From a checkpoint of a small contrastive image-text model: encoder norm batchnorm, encoder widths [16, 24, 32].
Rows from block 12 of the image encoder of a small contrastive image-text model, named by matrix and row number. Rows with one number belong to one channel. Each number is 128 + 32 x the weight over its row's rms, rounded and kept within 0 to 255. All counts start at 0. Numbers have three digits each. After the name is the row's rms in percent of the matrix's.
After each channel's rows are labels from the 100 images, of 14976, where the channel reaches its highest value: "place" is the part of the image that holds the peak; "responds to" is what is common among them. Only what is clearly more common there than usual is listed. The data: rendered made-up planets.
# convs0: expand pointwise conv (encoder.blocks.12.convs.0.weight, 128x32x1x1), inputs 0-31
# convs1: depthwise 3x3 conv (encoder.blocks.12.convs.1.weight, 128x1x3x3, trained with AdamW), a 3x3 kernel
# convs2: project pointwise conv (encoder.blocks.12.convs.2.weight, 32x128x1x1, transposed), outputs 0-31

convs0.87 105:104106162169107118183164152126156172149139141087109129040172128149091162161147096106169142110111
convs1.87 099:081089069133132096145144147
convs2.87 096:063155149164129152107150075105139165056117118129115094065150147130102122157094100089112102134175
place: top left; top centre
responds to: lava world; rings

convs0.95 120:101091126165130135114111120153185128129133098099111124129082129119180107148131109143141098008098
convs1.95 116:139139155165156168159184148
convs2.95 139:089156106155152135133126174080111115104159120188086118073103184111113138103154074154170100170139
place: bottom right
responds to: ocean world; moons: two

convs0.112 092:089109144121145175154120102092090193204150113127174147149069157110084108131129168169131133125127
convs1.112 093:076110094131135088132130070
convs2.112 071:114162164068134104173134107144116096165158143159112159124152161126086124181138156145093077051118
place: middle right
responds to: rings; ocean world; full

convs0.117 089:141109072117141155142132107102135070117165149167092157128080153188130143123045149094131164134162
convs1.117 073:153120200148131139161147165
convs2.117 115:115158154129078120143153123152115157093142050064175060130101137151152083147146102124085124133110
place: centre
responds to: desert world

convs0.81 113:145152162115122078114173078111153077107116097067092123184148091134153136109124162169131175134082
convs1.81 112:102109104160145149189167155
convs2.81 106:151195132096151111174116121144103076122134168108165163159133094109091087085074110099152097082138
place: middle left
responds to: cloud-covered world

convs0.96 109:100106094099141103177088102090161190087142126144123138127094105184094167178083170114130137139164
convs1.96 154:161103160151096145179131173
convs2.96 161:127116174148137152168141119127108126156131095069178115115164161066134121058172179095141165109116
place: centre
responds to: cloud-covered world

convs0.103 070:164121095147138095076141116099122168093143185091149168165137177106096114106108166166137119147202
convs1.103 104:132168125165178171163147147
convs2.103 071:139083084144130135180078099145136118156112133103136108113198087134137146174130149092166124068069
place: centre
responds to: cloud-covered world

convs0.110 078:166095158123153086126146152140103141142090093183089097131117091212108153111125144064138136145082
convs1.110 094:123090138083090064123119136
convs2.110 093:153113161136149124132096099128011157118115141085141185090151144090133134133141114101119098175139
place: top left
responds to: desert world; moons: zero

convs0.86 115:133156088085097185162099117195133115126173069186134159082136112115142137095168132098120115160139
convs1.86 094:129156154128170145088072097
convs2.86 119:155134157201150109104151134073088115104121168079138049172138113129121138154089111176134123116104
place: top left
responds to: moons: zero; cloud-covered world

convs0.73 062:176149165166121129093087125142147173107170183171115135136147089105130112107181167157153095077168
convs1.73 090:132176186157136145163140159
convs2.73 062:110109058177140108135132073176138162102111113122161096096178107102112168139128152064177118139111
place: centre
responds to: cloud-covered world

convs0.76 121:163142134151083144202152155074107151115135102111116118190132147163193080126165148126129098085132
convs1.76 101:062104073127135120099125110
convs2.76 090:129160143165110166134114116090119078232079093142141104121085129097106112150113154129084135106161
place: middle right
responds to: desert world

convs0.3 106:061109130169136153065158129111151086137119141142123172127175093164130070110105107133104175181145
convs1.3 090:192145186119130112128116097
convs2.3 129:138168177161160137148148156085156131155155116165104164118152129180080118181087095149073177122135
place: top centre
responds to: cloud-covered world

convs0.52 130:150125141130106148113179087083095133104151127127123173062139068133166171070106138142139169168090
convs1.52 116:085128072088121077134130131
convs2.52 157:119101165138168138066144074107173136127118120170136141101142124101144048086105102110100112164072
place: bottom right; top right
responds to: banded gas giant

convs0.19 100:139144073177148111120056123097118085096129079079098152168146120125152139177120114141163176167118
convs1.19 099:087096105134140131091070095
convs2.19 087:113114095158084155108133168101183145165104082159107133087126091161106183099128097131054119153106
place: middle right
responds to: ocean world

convs0.77 104:120097144173102120074084115141133058216103133111151072100137128130116137112104133115155094173117
convs1.77 123:085102083102138098095107090
convs2.77 129:121112115151148137161134096127127162051127129131139138159096134076078085190145149167071154097170
place: middle left
responds to: rings; cloud-covered world

convs0.115 107:132046172169120138146108087202115112149117114151101089120110120162113125135167137136141122081062
convs1.115 111:084087094086107081129120134
convs2.115 097:122130120093114123116086092102169085056174100136130172121149176077135104181141099103090115143166
place: top left
responds to: moons: zero; desert world

convs0.64 098:137158220129167103138176108090077131117122126092107103149090085134136105144094122104180092132091
convs1.64 066:083117100121160077158166148
convs2.64 089:123152147184129147088146099088155110103138135085174165152136120157107117138094151066111166183192
place: top left
responds to: ocean world; banded gas giant

convs0.99 097:085112163123152124154086105129235153136089180147149170121136158116111105173106092121106110127112
convs1.99 074:114081082107099093119087150
convs2.99 092:179124110133090158107142125113071154162157174156125105079163130164153081065111132187136142154098
place: middle right
responds to: desert world; moons: three; banded gas giant

convs0.101 104:141148127201131155103178064187126141167133097118094096119132111119099114111169096150152190109102
convs1.101 106:120215108130123125113115101
convs2.101 136:087149156176136138161143104108047111152133141153133212118105115213118135157129144142122134125110
place: middle right
responds to: moons: three; ocean world

convs0.118 111:161127097148072231128126136177152160154083108124150081134114125149131135126164102153181139148131
convs1.118 105:078167146116145113096184123
convs2.118 097:130048138170101065164141141122077146105151141128113105102189145090139147159081095119117094157130
place: centre; top right
responds to: cracked ice world; moons: three

convs0.42 104:137139169089160111135103097131128113136168122169046135104122102101161182199145113173101086132134
convs1.42 077:135113109137059151090120087
convs2.42 118:138146182079112167182087164128080114113183105188145101114137096108167124129134145123129131198136
place: bottom centre
responds to: moons: two; cracked ice world

convs0.49 088:134160133148103113060129185097153121146186070094139140142086054131117099142139166160111122137096
convs1.49 049:135132103126085085117074085
convs2.49 074:171175153113129137126077090106072148116134078148138082134139194143154154114131107136178119195105
place: bottom left; middle left
responds to: ocean world

convs0.91 088:115081107105156154098143114072188149155173174087127123129093144098143104151144125053092091109140
convs1.91 089:130113114159174130130199153
convs2.91 074:175140102155123116145086132144091065046151107181114099154168144146137171089148144170138141104134
place: centre
responds to: cloud-covered world

convs0.80 117:133202137136105205165141133138116131118094094108136148153176140106139157134057109105146159083084
convs1.80 105:141113123124088125120065072
convs2.80 102:084137151146124105108135138154181134198126170113146157121118126085077207120130117116133114053111
place: centre; bottom centre
responds to: cloud-covered world; banded gas giant

convs0.11 104:081089111172136117093111148168150151163090107066112154127084131157189106147134146132114148051119
convs1.11 130:152119142148135146174190168
convs2.11 139:072154081156144111112133175112113057108157095144093110098098171128121140111177122183154082160121
place: middle right
responds to: glowing rim; moons: two; ocean world

convs0.116 095:127150101121151105100113144184117076060093139131097132174140124181159156107087164158140145195140
convs1.116 079:070121129069141140106103156
convs2.116 070:130087119173103147085167112126097117078139077081172158093154094144168105121107110078143172153166
place: middle left
responds to: desert world; cloud-covered world

convs0.58 105:125163093213107188146114096121091105135142140156150145120113051140094126095154086160106142120099
convs1.58 067:154174166103085114105101095
convs2.58 075:102168144203126145150116138155064117108123163159131186089160069153123120099094096134136170109105
place: top right
responds to: moons: three

convs0.29 108:151150098127167184171137170161068138159108117194141129109111116130063067109132117154112105157111
convs1.29 089:101137084152163068142155138
convs2.29 067:145126112146111100125089083065132063123168125097116074197098120092122151143104146098164149113085
place: top right
responds to: moons: three; cracked ice world

convs0.40 105:058104082189143152094106148141167134133120123115085158124101098141178095098116119157104100068091
convs1.40 077:117116122127097135136216120
convs2.40 116:086160080069172102180156153135145117146165108099118170086071128145072144139156147145118091134153
place: middle right
responds to: glowing rim; moons: two; cracked ice world

convs0.93 079:124109105142076138072124097114124103086162129082032106131133150185107148150129172136097130144159
convs1.93 114:081118081100138105084146096
convs2.93 106:123116124135163110144097147057128138113095124122169166166151130074103157134185061141139105060129
place: centre
responds to: cracked ice world; half lit

convs0.57 096:148192103086196132144143107119091131184116133112194109090111147082159133088151120156127149153090
convs1.57 088:140151076158154076150138095
convs2.57 092:112136164106122157154170141170184116127116082190079122144118068156126118161090195126164137139132
place: middle right
responds to: cratered rock

convs0.24 136:099158153172099142152078127150151081162112154134092137192142140112103077170156105118069160172130
convs1.24 096:119113130182185180118126125
convs2.24 161:119138139109129111096140139147197069141174111159090069156097151066120115153094134105145063128145
place: top centre; top right
responds to: cloud-covered world; moons: zero

convs0.53 071:129097123124140123067114134079088067053112177109160114117114147098105155110120124101081107076149
convs1.53 082:066109074100099105132125131
convs2.53 066:187109079143172161119088112147170093191149142174117134083157117167129148109126131118169084104088
place: top right
responds to: desert world; glowing rim

convs0.67 074:190107152120137057070116105115128147119091183143135151154099178124181130111168078114140106101143
convs1.67 101:177110174130117162099150170
convs2.67 098:154118092117133143175090115051186142124147136050132085099121142116100162145090121132157161148092
place: middle left; centre
responds to: cloud-covered world

convs0.98 114:108143172105101091147166102115119139165136148102174189090105133178089086118164130113142079193135
convs1.98 081:124097168130104180145107179
convs2.98 095:154145054100113125107143154109154116155145146186173157090079139093085137119093076136150125144186
place: centre
responds to: banded gas giant

convs0.34 089:118061146163174160171081099180069107166170087144143129111133110162119139114166141152113158097115
convs1.34 109:154109109122071097154176151
convs2.34 094:182181125172082171046129138130111085123125113169102143135129097089126126141091105155095177104119
place: bottom right
responds to: rings; moons: two; moons: three

convs0.71 117:162106149156093167128099108142152186170128133154168132152162096154187127134123165111088209119158
convs1.71 089:132087109111111107134206133
convs2.71 106:162162192107057063177143126105135122100129169163098118151162113105105132121079121107122126172100
place: top left
responds to: cloud-covered world

convs0.61 088:102120108115151104074116065211089160094119154168122142139169162144170138111158163101136123166106
convs1.61 107:177156079164121091145125105
convs2.61 094:130108135115128118142148093162112155072174134119097119145180151168208104069162103127140178102157
place: bottom centre; centre
responds to: cloud-covered world; rings

convs0.121 091:070144132176144137160131058143109140169097105101165096080192170124145137135151145107091170155128
convs1.121 086:101158114103109202098132130
convs2.121 078:111174100131109164157132097102154130143156102178135110092151084145099100095109130167187181057117
place: top right
responds to: moons: three; banded gas giant

convs0.56 095:106128150188162189130068099174131135167107086109132134106135135159172098117107170158124137195107
convs1.56 104:158118169169092144108095086
convs2.56 090:180162137157131109078055137119121150104104104135152141160125131125123126082158173211161124173148
place: top left
responds to: cloud-covered world

convs0.33 098:127137165121128186151101101173223068136100136112127170145139103122119070135124109082120142145154
convs1.33 057:168186177141130104117109104
convs2.33 090:145132166096125101191101177101194084078145095147114136147188133128125122142106106136137084091174
place: top left; top centre
responds to: moons: zero; glowing rim; cloud-covered world

convs0.39 104:118179101111146156084087127132034111167098117114141120133132157174136135184126123109173080100149
convs1.39 091:069164080107105096135122140
convs2.39 075:172116154137140091075120143077081068074128130125139158127099148142117165188101126135139114197106
place: top left
responds to: banded gas giant

convs0.69 099:101144175149138159070109084141113059122093170158134097144100126166069117108169098139104128151175
convs1.69 076:185171166119116168101118129
convs2.69 086:158114111132121071141145168093143075081142158090137109096096179138080166069123170095103097115125
place: centre; bottom centre
responds to: desert world

convs0.102 091:066116132189181114095148109099138080130131065122097146127116129150099098138134101180115170181159
convs1.102 091:139206156115111106104113105
convs2.102 111:153194113087149159137126101046142139104116133123133216117119108189109128162137123102122144163129
place: top right
responds to: moons: three; rings

convs0.23 084:104079088095088137123152127140139105142140147147090070130145088170123151186111115108221122141159
convs1.23 101:075098079128139113087122095
convs2.23 132:138184127140136118203086104085142166095103147116141103128080163108113119125092147178064107084130
place: centre
responds to: ocean world

convs0.125 107:159130122091120198132102118152086128155133081074111124144091085146121113121180102136132198083089
convs1.125 122:122095123090173129130070091
convs2.125 100:103091101148190123120133143134217162153135115099124163156106126137099186114185108169100117113161
place: bottom right
responds to: moons: three; cracked ice world

convs0.90 086:142136127166114133112143106082122136079138186148031114132104140152179114149118080111184106150150
convs1.90 097:088138084077131118120131075
convs2.90 097:152148201166090086085129129125106110122088090100113131134159123111124160084157116094151067110066
place: middle right
responds to: cracked ice world

convs0.10 116:123151128123136202094115091111059169145153087097138099092102123122152158083174108111175125124084
convs1.10 090:107111109154148163088073093
convs2.10 128:108147126120162089110163159131149186127174115113091179111091180170070137145163117173166118095150
place: bottom right
responds to: moons: two; cloud-covered world

convs0.13 110:118108157189113125075095118073162100132115113171156119129100130151070108170150089126121150064085
convs1.13 142:106086111069106080139111129
convs2.13 096:159159104133106114149070085126126105163167102184110101115123121079177078168090174148106119102163
place: middle right; top right
responds to: cracked ice world; ocean world

convs0.119 095:111095116121078094134139144152145142126137105086102183122132175161087187148134121113108121100226
convs1.119 093:084106087099090080128129148
convs2.119 089:152104124177127095077159159118151109209129115103139134131143140123083183138161127095093192120173
place: top centre
responds to: banded gas giant; cloud-covered world